A small image diffusion model, trained from scratch: batches of 64, trained on made-up ball-and-stick molecule models.
Rows from block 5, named by matrix and row number. Rows with one number belong to one attention dimension. Each number is 500 + 40 x the weight over its row's rms, rounded and kept within 0 to 999. All counts start at 0. Numbers have three digits each.
# v: attention value (model.blocks.5.attn.v.weight, 256x256), inputs 64-127
# proj: attention output (model.blocks.5.attn.proj.weight, 256x256, transposed), outputs 64-127
v.30:497463559503444518499560446547519527544487519534555503523475460510490523475482522582522492491513524490500548491485592480518488483419496511472482525562494479507445511484476391530506570525524500
proj.30:500537359620541500502486340525456543456443473475509501588509510512443464437491428543507448532510509373490522495486499523508534524496485479493470644534480442458481499499446494491507482491525524
v.31:527509437434482502556508441522444517465529510491484548392570539472436515511470503479531544566503550485475500428502555513553422505554493536480502511474484513471493459476548551435510553478508466
proj.31:505526461430523555443531438505496517526490453490483530482472524527479555450484460490487491506509487564572497506452551505499731479483520430503504508483536512538472552523499500523511542508515540
v.32:500496411381479537557529446499478537416517457511483539336504565469420521516475472509473504519473495449506535551501580494504448502526486594497479539485526471467554491512472492465485508559496473
proj.32:483457483437477519480483468547534489573522540476418517494542498475448516510522476519526514482458469531476565464484548501506559577506516435462467437488532505532472563487464550552481494576519567
v.33:501541407382447545506506437513444513473507509583574554389534472528432492539423471532474499487510539530432547455514486509486455489492473532507488552478514521466493529486539470499485533531461490
proj.33:492481532425500468513512392529482529511429438455533517499510454490457493475425479534493494485504487489517503495498475513506608556500534497487472518490498476486473505494522515455504498565511509
v.34:488485426451447518460451561462434482461459535504577529443555456498468470533426525562505429498542502572519535507495524467487487510429568545479516554530490413514449569512548521558506478512478427
proj.34:531470558444524528549489580447449514490446457486536553407521516498502490493388443503508530535523473400467493456536506474489530482512494487459500508477548471490501414467555530476465503522486536
v.35:453583530535531523522554506551469488542502491505461478538491495443474531519479535494548464507485491529476448484478487514474545407497487453499483473476529609473527553493518455485475470482462535
proj.35:490470485572484478485473485541514516479424489414470407555429496495407465478530493489520511522456482401529538532458512517515487581529560492509518586538473499516460472506455509504529507471491487
v.36:490477539443523479496508504507463515451504499502413449551452558480582462521522526485510606495458477474489540507475510514505488580550453497512523495467505568475520565435472455441547478492479512
proj.36:484503441458474479496514477501488407585506542559457454507508497485553510517572497500524456518458524518509454515465514495531462438535488469509500411516436498536477394525446466510501502462477495
v.37:506502515510555427446507448490485509445545469453446490519445513512621475502568539501505564479490489508491533539499477501488446604556463556496474501491531546511496534429527467439530468493500510
proj.37:470497467499470541500528386467516443546519559566477486523438510489607494520580469495497465507489529496538496475514479521499509464512485427502527464501480546468497441549466461547517489416480496
v.38:452557414430503553507540440503493555403505535514553454470505438437535478457507455469504483441474490525569537481477582477509394467509432518532492494472465562479550430453454493500497546501449517
proj.38:529473595433453458533505413456538469538483469467507476543506537492502501498479520457529476476445414469444544478494569514520565490499569505513475453507433462471511516544485496480551531509496538
v.39:453438608655503467493443504436495470630495518455472481590450547487531478502561517442540466438531509436509479528561546517454577486502487488442466454488486511518502548518486526472517497492488532
proj.39:491551401700530433493504524520490523395552513577504514539506516469530521504562498485518499507521560512512503508484547555499361489481450471502523525548450506469512457474469484475494519500486439
v.40:495504488529503484563484379512530493443539499468428484418427518508429528554516487449509457525491556471546548541570504505488500489521455494470522478521539581448491442516488497482471477521546557
proj.40:473541445579525510454480357503524578426495517515470457569526490524426529496541502552507554478479553507480470460544501475508552509498501497500488511465451503529479581464459499511514486522527494
v.41:431511551579488551503481445550514516582512491543554500461481546467497500443516497479504526482522505511482477487510522448497461379503482493485476503449465560452485422498511525456487506515479506
proj.41:534518482546453415518511463562483512437472455463522437505511523509502508501537482479468464487507487526508527527468531515483574564491539508513511508545487506515509595519485494540553480510520475
v.42:499557487462513536499546466530531481607447513532524479549585517510477547458475451499463477518492554506477434540457467474519486384494500486535500472464527475508481457536515442508457507524543504
proj.42:509527561459443453520494468546485533418426460444502404550427517493415502488473525493486526485492519519515543535487475513482519557499514559527494520574514502513500509478518469490524509552529492
v.43:475469543585471481477468485468486479506479500448473527569467461460543496544527546515509447462487493461521522487547551507492522574499482463420478493535493498537479496517517574564505496508473534
proj.43:477492457606586525507506490462505549445485497550538582553527497466546511522472447521472512504520516464496460519489526481506478401476500542433508521446483495449537502492532545442493514503531491
v.44:495519458559541477525500390473484508490505450576464540443438540456529522480442491479546514507527535472458562503519537502517480442519392481489477529510534515481523534445483511483467522512502517
proj.44:522509481573465504502502424568507496483472501482484480553499456487468509495555499538451498539494490512572509517484475468476546593510563544516484480555536495543446476502423481530512528547491528
v.45:553475443507565473543521589529507518543517483538498497595547535542510554376514508502493568524467482507523481533458455521517541406490525472556532507504455453477487457551419471537504522506552519
proj.45:438485625426422539469471633525495480526513507433484524471443510481470482499494550483496485495440502547466524510468465526498478503495503546512510461536528490536480556499462521488480515460492473
v.46:547503631435451474518476543516496468578515517561511497603509519507498496462540509507521496510458486491439442516501509488451520552450567545515485514526508438523499521518484545494477504492520500
proj.46:451492388374567488493513470414480544458548474515472485513541506490511525475505478486487492480532522527534468464536500476494461497436440429474511466505545514499480432509524469473488470460523452
v.47:510483418438466481493512483516454503364527515506496554431495453443506465541453493583488525472551513520467555486506513487497438614527481505447481574527518455497510550479475553476514456474478426
proj.47:509459510453515554498530500455504483616497503560469603461513515485568531491483485532477467488498512491501492466508465479522588487488509518440481445426544514476542450497485550515484511455500565
v.48:492463540477540456485469625491489484485498486478483534525543494469585414539515402488483617438505420507438515512466549515510534532459533501504513556509451408502443538469414505478518520483463501
proj.48:514471467437495557519492736493533481595510523539454561353528494485606498501540535529498500491537460496503456491517519512483457475493507497476492408483509527478488508518482513536501517488464530
v.49:522560482544497567449482403573523478575425509542509545435487461510463544448511511447521443552492542484475533508507507546516434408514466561507471442476526540487493446512527456434469465545538497
proj.49:474534573557473467528477370459488515404436465466506500535487458501469452557548478474521548467450551593535523470483511489466504555493527454501453550575499530487443535497469491511516493552473486
v.50:503469455498546455498544629451491488587481509474476479565521472532529512435514495505442582501520448523481457569453532523512556454486514507531567481518493401484449435514438486568505534503505530
proj.50:510524591432497515517529699476470477470545500529484493408547484545530476475452480462504508564514540483484523479487487491541439510492532494489511422511510494517555561525492477506497487492519484
v.51:521508473482461512509497542500503466569444521550544534571551462534425539481512434475425476498455454517480437472440425523511504394475507517501496445480532432508499452509576530512477530512509482
proj.51:493550535456524459525474563499497548464466463453555530532503476505401485522440532477445510459431464513536518541462475493508465501464504517493509608520542504508507562536549523467508477587523472
v.52:462521441517505502523496508504444487472441474527528496547516527509483491496509459497491603504493461563461479444430578451506523446455510482554554541478443445462502467510471478500496457494520558
proj.52:542518575492498482512497513554514525533412466514508544547528498498477487503442560454451455545439489461552517518450527491523556499468528549536471437471444501529525500480465505504527455518512450
v.53:527470504570466516466454517474445452492476540478552560432486431474519473596468499508472416467513538497502541475530483494500483567471553497412461534518520488509472500503541601545516476495468462
proj.53:513474494593565531503495584392486544399473485496553560427521513509507479464449482482492493512518480508465470485531487476485481476486476529441480560479530458454510525495565549460480496479484520
v.54:422548540495485563488441412460502470415530469536476471542443542487453594519499520501541406493547518514461480466559432493458517521540504521509470424498557572475496557488606479481495410528471450
proj.54:526469417578494449490463337468480535514499525500498514597491511566427448506486489488518524524452496452553577482522467519483484548494487442517485617511484501537473417477519479482501502533452545
v.55:466522524463507595482486432511486498469499486496579503381518415497430548565457499562560427506495537505503509472516466526493448495513565524476452520437534549495503552478586485555519480522477465
proj.55:582474460547532388478502374474545522495455525457583474503559478486497506515519477531587478445462506522473503513493503475481594493526465469471485567549511456501459462467524515406510500478488554
v.56:497445540506480458547449566518490497575482548520491469595509445531510454445525531510542505470499501472518519533508531478503542517443526471450534483523491450549451481497490565571517522523560521
proj.56:507562481463531460482521613503496527421488403561505499516584495479524541515425507487475535521521533500483465471494525533516483434484463480486511482460507483507511505485572512473523478574557450
v.57:566469488574472492522533592485540500609478498558507524511529521533477486437517534521498517554462476499529459549450504547481541428433506473525510454490477416542399458555454520527485531478509490
proj.57:467492627540539538483523583520525447503508492481495544371486524506464497453508479482518511483542506549472506497516491494535395480494525477518472494532521469499461548472519534524525540505509455
v.58:531510464475493545468533421467504514496507486504507526530473461557490549538526578480488376518488497481531493550547534532488504462547484498461466427517579543549508475541608509537495493537531455
proj.58:495524529532542458478491349461471523451496537477547543599490520560434503513481459490519498457508540514521545470511554468503459497484483505467498579518536483502482561490561490489539481551474522
v.59:491534472461524554472476433533509491501453513484553489472502483557434588555495489502499398497492505477486488489486461494489451483506538512469479430495577573523519481495607492508491511514500477
proj.59:509531432515531451552495409475493572428390480485557450601495513523408501476475496513488501489503488521547527492482491485474561526516475500498495649505561523487474517485551465483508498565485505
v.60:493531482524491580517503457494523486533518524540542484546520504507427583484458526513553398558508535503544421480537454552510527428469529490509547445494496514523544468539570500510508532548543510
proj.60:495483554584483412454502419461499538427519451430538474613495488492377509525444486494540564455478558523489586519515488520446492527504504491482520596526492525524520551480527499469530515516497439
v.61:447495557484485493504426526453456467618507525492583525444532456540516519511497403491512441477510502445456468423520475509538515507484563545488484449515490504506484503536558584535499512514518493
proj.61:512503392486512476503471567497528593371532441484571459459527506481497523496468552476492512503519440552504598553526500517531476494481404437493499608483512474476521510457577536472490498578513481
v.62:458537494448522525490494411525468508459525469481479498549416516472446506535479544521606457445573562510530460488509430489457506601531481477505502497460490587495507558478542466457494473518504510
proj.62:521452523549483426466489373517513512507522575522445501605555540474457516563549462579546466502537512431459516500480452481436485496556502442513512526571424523490507451489483522539465506489511535
v.63:508482529496507479564582496484508499524503484500441476504429504508554507496547541505501530411530525492553456526491564501484569527526468491490446541510490528473556551416518557463487476474518493
proj.63:498470554535495463450476432506503392549579556515454563443555481485513503530596489517552439463499537442442484493512545539483322524496475446501501392548494525513502492562459496532523533392521514
v.64:450556515480496516534492484580522532539546486488547520392513518462449544477488456480537515498524601487462527521546506475482454418527507511484520458469453495439444508463475446451473454496440532
proj.64:474458468475504499476473455585549497476571498514476522390441532523500501553507526511520504483471514551489437498509509512547571603528506452485522558574505522464497514471508493590477481516509496
v.65:514487628518451529501512507468485500572436517570593483451511524504399542541507512520496489474536505424528491456455426494431538450462532504480472446487493468549478536511522594532479529530508480
proj.65:497433409597550477530534540495520491440525494444609437485564511499452440473533527565552508516557465536521528538439464530563405517512507464481485589561513527466509463507512517450450492544543480
v.66:507482554564486447509472533481489509507484545494441460571460556491584494487592573490458563552436453441525500452498569494517521536498445436531504550524525502521518470457431519461523483424496471
proj.66:498562419544509593484537438459534460521540484572438539572464511448551482486589505514455475508475479569456441526487568489514443492478504532494503418474477503508468599525461497542515531438518482
v.67:520493496525576440510441503466488497432488492395452514430469498482603445511548464490525538479474453454485511530559500483519481597528525523505474559503498486524486503476485515479505519473459484
proj.67:531539530547492540487507576490541480499533508575442574427486475432559517514471483460483450490466512572507524499536501464496440441498480524499528337403526493545486502501510549547515478475507474
v.68:490492567558487494441509491464553437583511491528441401454463477554503492506561525502531543560539513503567504500488465516531550507489530498579498454456526491528480514552496505528507464521558493
proj.68:502526524577559491520506423455529539406508550475506414476473496523517476511539520489562433521572497508465525535540483488476381444477487428584488530491479499440489448446510515476499535502525439
v.69:485532461510482516498569509576592473422503484560528499499500503459519507529483374495574476519505462453508494533520502528565445475516519526549424492453449529506530562497463533518514532553496525
proj.69:559465590466533440437529715513485490567479499457485479511489559567511494553456582470525516488479492579460529521540520528485519504499518539521496546531495530457563410496498470517525569495470492
v.70:510521402544487549546587451518511456521498481530578555537515512549411529504465418535468491531508535466529468535587483430527445453484530557479468492483491506468525410513498481515484478548562521
proj.70:452506540532555429487463517527517599486405491472552557496513476536421521524462549433419505512446568614507524486539498494539650513500483485518460531525566524492554563526528471500478486524549503
v.71:470472575352474504502478544501498536500508520472503479554482520535533486577487511494531481457467488473429499499492498494433505565569540483453529485467561495522452547513566529496512477477415478
proj.71:504474408406506458538529560494492456522534480522550495607532516478511529488466522499533481492472474515489507508468460470448451428520508415448532480529495437515490411472547555507449501513509455
v.72:544471455609490491490548535444527440536477496472493514559438483527429490424526514525448509513459452477534492501487532482461550431563467482473485546559535505491485411559418484488488525576515529
proj.72:484522585552485475508496510490509554510481497474511492554474532493386483511478502521472534437498500579537425460497503502477451537510442525467480516472487496480504631538441490442516518603514473
v.73:514455491517519533536571492491539533442488422492504496483451474580521527534593529519544504591500445504479493516483489459474460522449502529616529459531505496556495479518457558530466465543531498
proj.73:446572577526566473478539468481464424531456585492520524465459502521505490479599507523550459505511523523548467492526498506519515435481481464522535456395477516474482411466482487486519484487538502
v.74:567544471516488442518467528440460451531452567546475505592488559491559522398503525445422490495478448499466457460516497476474539503523393459455480471547551466517491515499482505474490588472541521
proj.74:483584522541498576481525545540524527481489464464506521633503518447537528499473515496474531478501524505567524495553513447514342489452587542489509566464528513524520426525460508529535509511518488
v.75:520555562371425501511451491480440440533494505565495506555507449439498497504427455472535444433508558473507482512526515525484538499502551525478449449483525492454489513520500488517499529528578559
proj.75:482433450376538427489460600507463551436476479492494496569534514449499472494490520518532537501529505503518512524515529515474445518526553441531449567519509556496503430491496480492499479533516453
v.76:497489420570488509515533480562513566457497486411476535420479453464526481507449466543553514426523519487495509505537527554531477590529496472555470561509428493498509541412499525492541450494469523
proj.76:477469591620486482515480538543524394505502489533468593443524507501542492495494519541498496467502421469458485524506549483482525500495464578500447362468485497565498457522494467582521551434501496